Weights of a small CTC audio transcriber: layers 8, width 256.
Rows from block 2 of a small CTC audio transcriber, named by matrix and row number. Rows with one number belong to one neuron. Each number is 500 + 40 x the weight over its row's rms, rounded and kept within 0 to 999. All counts start at 0. Numbers have three digits each.
After each neuron's rows are labels from the 100 clips, of 14976, where the neuron reaches its largest size: "top examples" is what is common among them. Only what is clearly more common there than usual is listed. The data: Morse code for random letters and digits, with fading, noise and interfering tones.
# gate: second MLP gate (model.blocks.2.mlp.gate.weight, 768x256), inputs 128-255
# fc1: second MLP up (model.blocks.2.mlp.fc1.weight, 768x256), inputs 128-255
# fc2: second MLP down (model.blocks.2.mlp.fc2.weight, 256x768, transposed), outputs 128-255

gate.214:481491611473527446523440526558510490538501473485556571490491473488519551512510531499496505470491541520422565527541497548464498520486524587466537471596531465450529372446415499498582531483523461505550475456533445432460468505458417452568487493565400505458467544503535523516532457558495444475509491548559453461557567528522589527516495548493402547563489527461487523455508493472435510534502
fc1.214:473480500493480442552513493482500501530489486492401540526524471507491462519459480517480503434518504558543547585515520510495408465527580482491502479530512503528530490457451573498450454437513533490563520506496477495517541471554547465508510474535491483520440498505451482583507511543465519583448556506483466526458491543516529480615493454526513500569468498538502466543430460554502463539564
fc2.214:492500507449539531521475476512494533502489454439501531539543509468541467491536464437548517523591542501570541480533453476447492464507472492496487485549440530516463537531518533552502520428502517482478475507530499507437512526424525486512494479503498468537567512519512468540493501425481456513496513478514470528515571480506530558546523563448422426498446524608433516462477429558531532563471
top examples: the character "i"; first character: i

gate.405:539531561485489525500490498416444560472507496505418516491531600494513536531467526565489532500479470516536530557524445559468421510551473492497514491537479517500494536490587563484517446503447439450540535552546417496509471534435469494440529488505487562419515531488480477439497442503529546430518490480488491488547498483510508511531476547523424504484521484499510441581553502500518518540493
fc1.405:487495452541513524482440472477532502556483439485476527529473434461555460438503476523488393528489540515493469497500481456488425625492467479476528539619511393480527493520520482480533544535423466475410555505434459505472524394504430445538503464556540508482522546518472490538537513509429511489534517482461501454494428508467481521542451476522501525505513509499466501504488476508507478455510
fc2.405:462541500508501533437515552451482400471489500499528453465517511495529462477506486504476437504511546449505569535472482545470477486488487513517442475563551541471518513496440394444431469480469482581495499496499413376417548505546460535451512546500492487533566488494436519519521541468532432549583471483477483542554467532480548510511493573543498520492526485444497475512550494547496481495486
top examples: reverberation

gate.739:479505510490532552557477452489501527532428501607536475537464491454451462539540496458507517539462492522501503489426539529569495545501542535482525469546555517455499439542484529435454523470498432501553484486560412500455496492491546486493472471572547451571541394501476496531452576542437504568494508466563500454556495540471534534545418532523522599422487510512453567596470514491449487522525
fc1.739:504522553401457430511500514546506551597500448567515470418529460481435488474410466554545514511504451474596476444483509520465448502476505499542503482574513558527497494549457473521496499494532536414514533552462505488484420520450475517491480456505506465468427435475496517499490462459467517544557503517506577467493506466537444525519513533537534602501539446444479494411530455441446489485484
fc2.739:483512463494526462515465513567501426511500522547521510477497454477536480498504485502489461497445547444482467436434443533476510422530522547544481510451503505418498563490451429508505515445524496462410520423497508524523567501513492594486498471537514514402351533537528459581572480520500462582547466448511504475512539446501513490506482477487479531499525448537453427424470466495541458515472
top examples: uneven keying; speed: fast; reverberation

gate.59:456499448482450483558458573572498546504494540480406478431464474470542545478487465443512474459510507529520507479445461522505498455455505506563530502510520510487530545434516498426480463555483530451515547553476510478461527499478585454468477404503514420420464394501480450544510482507449529504439492564530499462459485470548475493484533515485441531531541499532486477574525449534508493465454
fc1.59:486547513533544462497526529458405455554535504505501538472520491437495557467542430478446514490495471480466494554480521559499497491442440441468514561491496532448527496480541536513518518494503507547617545521490533450472585480519457529479510472482502465516460501504532485494485510518533549525446555504530475491470433530544457493576468545496605590494547465526476501409511552502483478491479
fc2.59:523541495515482561491470459570498561514529507441471524488435514537529464509499522512456543561486575538531523428460525533548474485593511563554515482426453518468589433502502458534428513503518605527446519506505580572503491523533477514475429542483453463479417461485500500428557488493572509555504486410535429476496464543570475553420548585546477500484473469515483483509510505532462484525470
top examples: quiet level; fading; speed: fast

gate.491:538542493496497447474555522470546464474476481494561522496522485513427548508516487583525488544508498494490617540553475478559543532516511439466504542441538551520496529530469468399481533484549478470541477509430524536472470483509496521492518541529464465580504521505533470561546418493524508480584476458461570522488565487489549491556476570493546590434427465489506541428521520559469473550463
fc1.491:475575509475500471510499521501473464574490503536533469549427512473465480449425558477533520552469491472493510531507416478473506452433501522547522556510565446462553442458520505547514510401492444540397470489530507511533455494520566491470515552488499456512499514507517423493527512447553479456559533439535533513482534542466561512512376569478570525499549469473517544539511439506489459517456
fc2.491:538480482535540542505468517486551471517484516489479506475540508507474520533482530510498474503464503492482573555526402478481491467464461477483491546512501485472513486423497375591449465428538537492482498506533570448434552479517517576515500472562522489506542541567499552606476458539422495408432484504471459484495459526451420480473371539543526462469504508533527516507438539504494488467506
top examples: speed: medium; reverberation

gate.640:519484499464479462521499521512480544548485530458469514507492462454428534464429511507528536521495511499524566499482459558590460471424412486402462410513483501513595510560492477485471423475507537528501509461461553486498527582477531515460476493478501483470497512491396452530533519473503455419493486516496463436494515495438496491503526501456463494525463470413429500501526504449526474510436
fc1.640:527541475457478450437480533533451485534518466558581510450481467465514447481511490448463498456450472561556467465427531491533522487459498455516496519517485525490451570483446602385548477485528538553563482546469481505478438497465546527515490433508408473502477485485573443480516519495525561450522522596557511542460417524456521471503526478489504559430533522566551514445510475512543493509516
fc2.640:515470509509510501485519532463498552467490483541478448481482471481427573481500497540513533446524507539453510596531468463447560511516508507449552483492525497497474504471525458498591511509473473445539440475494529542588451522495573480490569414509465488528492508458482450546443458520429524512494449488427510456504501472507524514519484505476508532559562484439470490477499491460519516462513
top examples: speed: fast; the character "t"; first character: t

gate.670:490470506460491462538506501518474526566514526423462499525528451446435510467448484497496521527471502468552571490495437563563472486423407481430495442533487503512573525561486500448474437492517512481521511457446535481476515586482523557480494482526522473475457516492411482536548513474498443392491490541467477454501529475432491478497513464451466454491461449420447516474492486467507499543466
fc1.670:513527493428481475520539469480516529498493513519431506598550501497441542478504498511594501535530537451498528579549454549463491513477490477479471457486563478523530493539513460519523507483520503480472501497516563471536547568470564537503564457552590506466493482505447519540482476486458330470451463512511562491492578465476504458499420442461468416506463466472477509523463487455500526457486
fc2.670:536540495531488493537521387568593505510504493515494521585445534575552424524504481473514443526456498472505495444472552492475478499521552507542489519441474478507502463569523578534450472550501474567489547511495446471393577479530436496488483601470508492456495474518546558454548515509541539536518529495540501516503487538508499443435518504526506479522413501510519464487455512531467510574520
top examples: the character "e"

gate.652:438529527450502520470538608501519496461455507489535488493520516554495429468535489500580469495531474451560478529481442482447520440505464511469535498600516482561508562452474530451475444489534479533511474479499516524467553475520501538471518531486496512502471529492480513586538502522495497512577461513437421538459527539534562481514423419431522531474488541513460596434530520559495530440487
fc1.652:513499511395532522484450544480503461418490535529467513431499444537562497514510477493546531533472496511453506486545527519445494442532481478506514461548460555520459521441535496487516524548530509434513493484480545425568462476556483481447540449458515546443537467434485519506462442502555520475531562525496442505520453493490553488483513428521582482503497527472448456475498510416442484493477
fc2.652:568488503467519544483542492448491538478525515544490463449464563520477548529549475500509488552462495558509565620445523536509508534487517500474487525603476518516493569623512554497491519535526471539476500487510485509436543514494553485464440573526531509463557446540418475527510517492425464577616519542581494473561494566528573475522582428511478415448533518457464497565576578503506475464535
top examples: the character "i"; reverberation

gate.60:521488494463536506552458421499564441528503577532541510559488492467554559472485585511457468498584518536446518470517492537505559488528503521486510559563460444538495513457545510426622505524509556557491530459492451523527541502500435485477463452579535594561479504474465513599578394488444470526532517489510472513503519431479523530555474524554530512492514530526475478514575500472457531460515
fc1.60:485444517476499576570527453464507538513557454507490511482524517546502482550446523452566513453468491516504571424495482459495476481517503499533411530498470483467556460479494550536471523522526488514568505498466577505467505480554433495543532490547486496474549407521404518569549534493504531498400549491540454491473547488495523525543521520492512549562532525536504505464436521464529471511484
fc2.60:463492490468528474534520508461516567522472481492579490504488510507487472501379478513503413531474487513453479438465518551503467463526516522587541480470515506552505502539512510495496494525509478553573462456494485445416579533496493521426549490487550516486560479514512558497578510505554513425507531480491561479540475472501491473499410447494504494567540487449508511579443526490465478472521
top examples: the character "t"

gate.495:514488570547523454432495551471427468436495472529516479443524520573558484526493503507558525426459493525614447529535554423496540512533534533538389486500433462490504437427473528509502427474506523473461497441465477521444516530562535426539507516533453496524529461492456519423454477541535565521556486493490518539493514449431477503498545520534492455523495505513477471518509519461582560556503
fc1.495:518493564475543479518545457492495482491493525455380477459456458471512517478501526407481541506509476556501508510491518544521452469530495510481470516466481494438453472497478503507497481471524508483578462464505637507470478484462534471423568523495490486425467416424474500489429550454519576514429544524448511526549474512483443582528488512472478448536487523544484495480507468433574483478548
fc2.495:519524494473511447522545537542481565566509534422455468515575437576495464513454511544499563554490477508514503549556542472467380511495480507440532496504440448568493477480437547512569519510519485413539585569500550481545450415498548509496472508519534487500421527446460535526535497466614527486591518558520519485514429502499474528432568521514510509536437507467504532541561478463450510463568
top examples: reverberation

gate.751:502483479501432547531450540513464534470514486477539431478488489439481483484393504437488485545501521563494514503508503493473533458431519548462480508506439493529563483516526482533466460508553512445501527498557536479525534507545498500501506516546487460472584465484522490536466602504505399558464517499546496539467467530527510552507500508485461492533476479468471524490405497363498524542495
fc1.751:507541527525457506512479529505491521518540493473556411484596463465487464506453492492574517535451523550550531519488476460434515467492466473515543484541518550485408528478523492572478428434510449441478550422482481570510462508516535574495476479538527510522546486520534462479529566553592378488478469459466495562483510521510453535496424458478495507484465498525466527464507496470538500601518
fc2.751:500559507522483510479537400520549410494500472545501477463468440448516511483530452469516498512477484403468525527489534478508554543561439438466434480508473512544472459487507491549510503486510483501478519557497551524502511434539493485529498568505522522487508462507484528465495518468461485519378511536466456467513507581480498534492634526532504474485475464451486385567504472531510473493456
top examples: speed: slow; clipping

gate.244:529431490463462508406511461478555501511530493499448522502502528536394491584452491545532433410441497490523480503564490522521502505519548508470518498401442535489507533489509473542471474553537445615558500481580504463502455551454540511551528426405550518564512470481502537496447513483500448466486472453479538470451519451486529519505458449484467522514509491449554466490444442503501536483488
fc1.244:514511504514519462545495530448527471517468493533515527512510525460494512494509569516512539572493503494534500560544484528573525472482516489469500516502484527496527546536590455528513535514456505513458520523521508475531544408467445535500538500496479440527489491543484417484414468516475495481523522510480561541485486536550506492494401467562478538544491532488441473631454528435472587505470
fc2.244:515491551510506486469482551591397541490459501453562477507482492544498509510461483414558549563506502515532555490410407505437510523557501397505481470491490480510482493492509504589490434459515488475454558509517529443553498539603515479484406536443457450541468515509498525470465487472569548414527566429459569506518475567501474482472507528483480469532553523457436455414464549524541515495425
top examples: pink noise

gate.723:496504475467495489541493529446471466565426498547527515456519421561512486448516490532465486515499447438533532553435482497490514505487464446518535530539477528495515484478442495487552547539497550479502444495505569536476556473409580428503545503461516495557540578444458512451478511521509520501424531519436498449495554503496511499574563463549512527588471402480504507520559521486480547510455
fc1.723:527474523471487456442495544506560522442496572419497555518537522458505480453447538515515464479493529540541486486506537565514432437514479494507514472485473541425533451548525573502477447497474500564511478579482521503479518482419509553555507490465523474484593611502531539452516499470478532469462414530459507459522471540509504568561498518531424444500478486511468484535517522499441469437499
fc2.723:557496485504481521480502502462557582496475451466511486490475483513578461542499515522493489502527484472517454551488451496530562486446581406555512529511456490562523446484469530488442455492483459557531496500475584453530507511433520456455490444482487422487518505531458498456513477497469437368495469418504530526487568514522514515492537571607490475531504484570487471520494531473447515510536
top examples: fading; reverberation

gate.479:554478552445469521525530526483458486576508537547466465528525544531500498522579487465467458549446509438493511491481580521516436538522468517505476540535470525572423498457485450566522482485480433599528522501510457518564504499476506536459467422511543504419411575529515515517506510544501442547532498479481507476488462503504471466542515385475492461539558494481499523487484519502520481526514
fc1.479:457551549516526518489577454460522446543481431540478464557538545543438525511471433471487478529437462470494545466508470441493482501541513491489552483511479428492540544514501499517510539534522495461506519563483472480500552469556555493490484521511512510577505443529457462481550539557507540520475529557471490452468518410493534478547465567504503525471486499487520503492425474461440520603524
fc2.479:506486504530529491459472479460458479510470498473480509443505484499523548484532532457496494431469452559519546489528486517519375478487550434491529481471476538463474528497471412513482528438468522386537528547529474501365539477531464499506452481457476503448546395539498525528494509524532453439486504488446528526497432489479480536519575470461521502456507514519498524448444501505515439495547
top examples: fading; quiet level

gate.93:509450495464499496512494527545470537570515554455511499512508486454440516463440498509498551542509519516533546515464453557598468478426406466419486431513498519476590493548513502484485425488510552518524489476443536441478537569501547481451509472492495490472458492482412463522536505454500449413463517530484455434502485480433473509511513510448478481495479456408440516477505502444506507521450
fc1.93:508570481469494532487448523500556528457511484586452509444549473506527482541537513477480537502477485559492444454491477486519477575464512520504524508539448535586538546478506517464539516518479508535550542470501418538495450491494485535544445491478480541519458583493503531451456532489581604473599540457504520525477429535511459517522516585520471519473516534555563497557514456487519475468489
fc2.93:474455556456553485480509502434492554475523572522564491456523521493479620475465533610493554545556452595470509578470517477485503518520539436510506487515550491475489507468463434514492533457513481436546502451513469478506460536492541472509494416520431518547494513465495436541463493468488510512510466465415551470501499429473523581575513513501503512454535474508505523511545480397531508481481
top examples: the character "e"; first character: e

gate.280:496485482523457498506545510503515551525514486475491469488487463491476466530512458504475486483556484530463539477598462623480513563460516432554529445449469539475494485499493501502482468492526427528551528436519487503475458526451532573431532500474519517426521526537423595450556495549495529520554435440495472529414497501466488537510573522511491515486562455551519528543505514531515538480495
fc1.280:528535531473509438522532448480541491470571444545480491498489585450419471406530454486517521494511511464567462546525523461498558526533489453474503426516500482522517418482434481428415431536478549480555550557557524538454410480459571537454569499558460519494515426523504490513459539512414559493436479524472502561502484516520540494574505533463546530528572489540486502482545577485535480492499
fc2.280:521511534517447481518552445514460534447506484467518543566531508520497470500425473488460581501519417524471460440550480499471485476531515522521493528509515509556517567463512560480464490536498439448520462527483510503573510468472512444517486494433414519520514507480582509431472503502451529463520440417578496476488490489489473554502529500557469506520497444482492565552452428438530522490578
top examples: clipping

gate.659:502485489446481486521494509518503533571503530443502510516518484436422487486436491498493511532493512502535546495498447525595455478383363499400470446523472508485585517539506514447475406475505540484498513515468525465465496598462506532457494485506492502495467523494384489520509501455525473404531515495496471472478473506428450471490508473463462459475457468407455513472487521508518499550438
fc1.659:441506476542484543486475491410540469445483480480522538475461508584499429438502574529441486474492481501499432479482533493490523496523522463494548526453479470471485464425506447558484505546435429496431458527478422528552429477500452484566532536494439514513514474472511562445452493547512525538501502461543493502479554459529608520492520486530451602497472532476456461516487522565505513453463
fc2.659:457536508471495527487422535478398470462542484480530505451511544449499585470534583512473495476492498498541516452471523554610514500459404486459474514523486457498526467473523489495538526485492533488502495496515562487559449510506503490541468476501495518516528492534455506526452548494488448427505471496526449524464499452453474544552481428491476518449602502536541536479466499535564500427492
top examples: fading; quiet level

gate.75:495472476477502479524494520513484517585496522455509515495498486447399475490434495494484511515474487475537572469467471522621462489421395485408455467499478517517549515561486506452505382483518548498520512508449545466479490571495504527471487494459496499484485511498397461523514503483511451402478521513504489456501491518432486471456509500459484485488495457393431493466490550517498531541460
fc1.75:448591551535479563568476494446506478449506498541524477491485493517494428533614528440510493509513480576490502362511450498520515524475519544539498510525484477487521509471539435479604531478479468487486486442495486586539549487430450550551495526458485513559497545494517478501510529497566547523664463489545442519439517471495479487558465529486438526513511493568530497498541550533542543478540
fc2.75:501465505436541547505475533461492559488478532557611466419505547474514522522433560569484508512513424628461509491448517504590492474534466467499528496519509467463531491535459477505535545482559526485509460431525458471491434534471468513484450491485458496541488509486481506561500533457505490494545462421450504534473530467510510576579447502497451495520521451492531536511532511450537495493471
top examples: speed: fast

gate.322:516446560472464495489588545491542591519488530524522538455523504493487481544525521436526527461477459536517533489538462548449543477492499457441592453393475499485466437474484558454485449518510482446492549621472526518460523487478520447468574522541522471529471461474494503462505483499479483499535525515473483538532489483486512515506632458546491452514525573518518466457580450422481476460526
fc1.322:504451527480575559459501452454513477482503514465522498550540500424519562490494452466444478466433476433485464568489515447531519482492445528568465472533534499517521495504489498621510477531485548467448433521532475470506452486579552558548573481467524477478446562470460531503513418486432448540373492506500478475490516544526493495526519432521465439527479543563520488518560487532583563505536
fc2.322:550463508532473500479491479502467577504465502541498518523507516543500467485450540543497525524497537524447526564498540486590480471533493444525523505532527480506530531516571540480413497492459593535515551557491473465530431561546438464484493506504517518459500487537516450455514529518416495563536491558481504423533468522516452467461514527501442518520561454525468513454413562464461596564463
top examples: speed: slow

gate.229:501527467496518515490527471503538435489509461510508523470519558471481476499535441556502514538453556493501449489534519445536521494537502552509559544547438545409508514495439464416511503473596561530488526516444468487484492481482457448405498530463495555539508496512551449489534438464442536529480555475500509579448492511505527462490504603555453543518388522518424464493550466566459561489496
fc1.229:519477497434449489492462474486508441415534524549530494557515556457547482484552523447367544458514496530447556603527548471457503510497485541513533520500521482530471541512485471485519479523534514463502493377502550518510415514517537501459475454504477495559521486506510504472501517500562506476515536484455561475508503450480515452468590439475498472495520543504492556401484507486496488502517
fc2.229:489470460458529477542448571505528475562513510462471472532490564570502488527430499478523542444498487480567412473500476487506522525511515525547494456518498474542534438420467513546379511512469480475512477438478535480465621468487484566493512555512598538507426494517531536513562497515528477479478531514491474511438586498462458485540452496528483551503465513542484512533479470453539470468512
top examples: reverberation

gate.638:518473489473471483525497510521490523570503510441493488508491477441418472484457492486505506511492501482534524477496450526608453470413374508394479442546466521498593517544513501466499401479508545518504514490447530477476485574486482518464488513461486497498457505490383475509536497476526469406515517504492455472515495509438472470478506501459473471494474457401441485476501509515529505522447
fc1.638:486539487579482539547492454478567511407475481498491504482470539479425462446540541403454516507507440592522521460444506492503533469517513528576510484496419480496565528489490440474622483446509517454530459490494464521490492508479466563496534516494414570532502570506495528547492517518501623529569515504478501525500407486532453546522517542473452537509455486494511531551541496533491490494512
fc2.638:505540534426512513513448501458419496500492511487602459436554514451541581460558559502521529524538490527485508535472468507554461508541444447529490486573527496460515537503449482494474477469493560510469469453540550496521515518479483533494438567440527499538525504475483518492509493464591428448503544437449474516513525473500478582526561504489430444463539473527543508518550472550534491375442
top examples: speed: fast; quiet level

gate.431:503474441474461525495453541468481495466457499443577569524522504489470497558405507467461497514461538571463429530504451592530509487494458455554531511499506512536487479501466549532542469505459598501475551498490547458511470458467457507553468496541448423422455525451495497442438533538484478518510457461418559545516487523485519515514395436510452464492498455500521465502503535479500462479470
fc1.431:518529480496527499448430545479526483512526473551534537496543513546493484514556481509529487499463498552576477490495490444534517475477522520473511460449514485469491415465515419446523490482484453504495465437480526526517502489603487518481532486453532437559440551581538563532535518535481559487534466551482515535499483531494517439530490454486503588447491528495468505490433614539445471488483
fc2.431:529494513578473499472512476422521572545485436479522538451463480512477528536456494499524492540462462679478490435438480523511544482486538466485538473455540519561496506483551533499570494477489560522504469441518488380383549521545533454497548542447489484533611524492504533552543539569508568486513515458507548507514493518516554580491448518466508540541449486502494545519475506552530546520440
top examples: the character "h"

gate.44:494477486472475500522497498536486526592509521453485506497494469452421484487432495491504534525478473473525572468469436531593460475440416470416482456521487511490557507566505527452448398475508543491509526504452542445486498567496518505457492481470477496446453512499401474532549491475513476407490525508487460435509494507448488474469494504463490474516462463411436496455465523478518491553442
fc1.44:496444472525504523522535484550478539557518508464487521441460496482466550513454480486496485506492473433467518551501509557458508510542493491454477486454534476419496434500477579447435479487548551438498526539493562474522498514518535470484527436529487442446566459462479474535529452498433431452400484527481536436520489523476539581495456467504554511514519477464443520491440525408513446543546
fc2.44:515555455537469472498492504516476451528471446486397518554479419482491454510559443397525469463451540392530468467543483518480527493476482532508498491485448506528491510496523543492505471561446490523468501563488557558532571461517476516504523545517571506457516480523533565469546519541530463505470552571590444500501472566529460438409550463482550505499510539517506492506459507566477477446517
top examples: the character "e"; first character: e

gate.131:475490474456483477520511516515508529564504526445491506540505467449415469503437485484495483513459491488545549457473461548610469488399382496404476438491498512496581492561504489468483391497528502483506497520452522459462507582472505514471484509495495493510428529487378501503527510474538468426537501539503478478477469492440480469484505466487485470479475463394442508477485523524503520554455
fc1.131:481512508521486529482466479528534501503498497469551451494469531561528403468607552534493501482498490552484510423484549481548553483462482520536473515501568502574524446448548407576504495537560538505492445492525447544450494509443460538475518524525493464518530515514503467491441508497555599478558496450472499515441491461480536473487504469493457585503514496465512474496603508538549504512534
fc2.131:480499467478534484467448554467494514501504493505582494443517527459475561483505555544464573514514449595473531467490478550591506485482490447448523492479499511494518518530488454495525542478503546489499453473506514513527447532505482536486428498491456510544492557521455495527491520500511484464559498453482454523462564458523520580586473497494463567528559448488541558488556518482508529419476
top examples: quiet level

gate.585:436479503486513459498475538521441559553544550431489548499539434474426529482411508493439558516455488516577566483463479572545473533418456465464501432488416509493559537548482542467491468486524525470567535543481525478495448584508565556492484458508486483449488524502442456534517523493487496413489484529481486469484486470445468516472512509446516514494495478469433532482525542480515477521440
fc1.585:478521543481525455435479482471552521510531501431535540496594522526492456542466581588412539490475452577569479458482522525509545539473467487510546488436502521502490448488493571485499510497489520547547509543566500508487437483551529477522450471501421492530550523533492482522470536528621540494532498462464553460480494488463480535488489488544507555409477577530485516479524532535480457551473
fc2.585:501426490486538478493504508558446532552524529477554526486525469509472541497413530531450577506475453559519504466471516509520467475509458456480551515465498563492506512509508571498542531532486513478472562548508496441497457520545481483501437450493414467545498539502440513578546536513520492444544531481505521504559464500512511521535406463466535557484544480448465573467451527487582485529509
top examples: speed: medium

gate.352:467573523392486478549462542528534554518533504486508531501533488467473500493428551499512563557442502518543521440491480586538506512440455496456507435451470466510598523557522554459435488528512543423523576533501490481442512535508517509511500550490539454481462471521458543580497522479497458481515493513444491446463505442502451507454502488469465517544507487466480533480467564528484472485456
fc1.352:404488482486461445449501514451522488526490564487499526508563515499485466494510534481443470496544468545508495484453474444486505539401485483485462501488501558508500456450568453466409475480469460532512482453501450404472437498447491502480433454512469469559553554488470494518468520451573561468503512453523508523507477517463492489512544439552506489436456512519522513479538497493451513486496
fc2.352:545488526440506462538523459443532584540493502570515501465524471551452471535466571574531529545492403539498531524505568421591486517519458489497546486452518502526536469563583595502452538522508464564500498486516491515558485525519425438489439477493482507505605537524417496553492514492507482469520531500510501506473516483502481472477449460493537520515466504475487509548497566503505565546536
top examples: speed: medium

gate.500:462464455438552491508495480479467416457480495488542556517479457510555467418438459441517446474482552540386497569484424539480509492486489560518508560528490488487523512489493548575407544474508495529567517578488421488573501533521547495541441494502495469578530475516489501513440528431508552444521509544524525494497518528485454469498514522431569569486482494495475488487513503513520467479460
fc1.500:530502512503501495559491521479535538510574518587651529516470460515523488486496500480501527473491504462492482587549470549533476495465537470507506531504535515492528482491468467452522477482460471486555515520528474474514483492534510477477469456532513512506563483493512455464430540449544553533548464468519510542493463580480470530517544426481464572533453466490510522465564424520488514521443
fc2.500:467545529552477525571488477490483561482534514459475566502490441467476482505460503476510499418494459460538473472572511489470473476491520479461522540485507468506454490496478511422446522470463437421554479504482512507487564336509476491571587583462500514549535458508517514437563468533495552550480505446466434557471529525487491509542516454491467497527527575458502507552483492512580393519464
top examples: speed: slow; reverberation

gate.589:497481489460470484517492507501479522573501519451491513515507480452408443488446478512480505536487502493543567469477452546620470464397375511397481451506473507499591510555515507481484375486515535492499501502468513490485497577465494520466487504500487501525450526479368476528513507473531460426510506504508462473493471495448471473482478466476464471498483467404433493459487517511528518551443
fc1.589:480531518523527493467474512500507467409496515517587485544495533534513442485522512512500518456458511526480458495516487495598561487532516540519521499518476533512495563456549405517550471486461523451520426439481386519538477440541406469500511518528480508547517579486528485478443495532518509505577468472506522525533488455521486455524588528486397571472456468531423538485535564586492528444480
fc2.589:476501473457541498451444541475472522457503502511577485424473535462488557485517551559475496537500422613469499465482542544629506481474479458461514491494517455494519508531505469521526519471510530466485473466525488491513448524513473489491434521489467516551501525529445468516460537488491460456552472434504472532460572461501514587552456483508455538497557456515523515487545540466477515416482
top examples: speed: fast; the character "e"; first character: e

gate.249:491481490456496490531500493511476516590515535450481486504495477441430488486432500496484532538492503498517555503480459511621459489434404501407472455522479519505577516547499504483474401480508528527508488485478518442483508585486511507448501497481485499486456533488393455524516501454499456387505530512486444452504472500421475466503513492469466457498484464393445512481509522481507540541434
fc1.249:439569498423484543428481548539540501431483405512470538563583455520518460480471504469451485469482524545627462532510434526418496528479497498498505486573457544500530557500514472506574487523531522559541566442498485555466538518517580526529489590464555530544464502447477502459418546472574439553518491473511455526495555524451445425471525541523395454484437504488507528519562482468485505473436
fc2.249:528462524462512512488519506523553558471495508498585530466473556562540483514451502528448455503494411592461468537453500446492474499518569488515465532494516469479477440538483493502411524453554495610517550442502447438401449456461540434500485547457431482432507479507534464479440518469456470531480447480480597505487538491470523542541481515551499507446452487555491418494578507435480492546485
top examples: the character "e"; first character: e

gate.33:508473486472484465519510512533492507598488508448494497509518469448429464487439488494477505530473491496549540478458446540617480485423403521392483449507465527498574519576515512472487386494514520500516504490467517471486491582493505543464488497494484498479445514495406461513525503469507467399530508516492474458503454499433461470475491469459467481493485466396438516471486493528528509537446
fc1.33:553488480559441451481476505512516464457505511466521486497453439550484429517548530449538461489533510597478498464506526529505580485487538464505490519466462500532492539480478465525552520557481460499413409477518445528512484457533442512486430503527436527513511509451529534498474529521543618578585472439504417565480453497523481518496583567472462527458436515556520504512534497517529491453484
fc2.33:474508505443573501488470543461459513474484509537551465437476498443516561486515523563496502523534411621489520481478532534646508454457468453459516502533521471495496536511432456529548540454528525452514472489527473525543432504520464519523447501492486512597554488535448470517443547471522487477516471452500470532446561448530502559566484525507464538498539477520526521509560502477525501431461
top examples: speed: fast; quiet level

gate.164:485494481439469477527488519504506551557496533469477494512510492480420492478437489490494513524504492499538533481467457547621460483379391486387475446517462516491583505538506504457479399491514534483509510493451500453466502595482507523458508489483488511516445522477382471496521510458511456415520498495485447476483468504438465462493491482475464470495456454400460504486500503503516530537434
fc1.164:499500484569562500524443491488502502380532490527523517490478507612526422503576555534512438498516550484511513438462529487468554502499456522455540481457496469495486421445518458602517538513425501451482478477527485478509427475494473463526513503518452446525573497454478516533493464499504452499523496465489481536482484429529545487480556483574512564487530597554449505507500545590444513473489
fc2.164:424535492478490535450434543496442438429519500520548509470475585462514568486488560512455457443483475528512529442475542554579502487479417522461498509487514442482525478530514457501535529500497521495522456480540502487505468499531500481544456468494471540557507509534448521514440548520484411469514450508538442561459518468456487529528469398484448525487612492522524541450474501517513490444503
top examples: quiet level

gate.31:459513506545464514521548532505464529469442486484570475562472505464475469527493475530490484532393516518576483521466441487489459472514476504497473491536539559491483429534586519435434531512582549584547500444541506459444593454485505528418516519372503503388480504529487589583603473494501523525534479482486565545471489450491541421564505408484486489496557542569573566527428453479543487494536
fc1.31:491509464420516478525489496513485530482529504460517548555484473466464496542472490523397499538493486470615517591458527561519503435482523477500539469525451504478575515503503448442560536519462602487486502544490589563522456471526488479367537549462511567452517542531536484518541510567509477605555510552539505508422529501462578495541406460512436480540544564474494472425512530489535476496477
fc2.31:501513502515516504536497448497467478503506532433520591521502558473452496463474564573486480466507483462555548496463478450494459519486495437500534506500498464435512534448524513552520546467480553502556515530510531472581546456515551519463520452511496502536539518538484484530452469495444462466452518449505518478501551454501508542508447484524538476498574493510457531483490531529506488546500
top examples: speed: slow; reverberation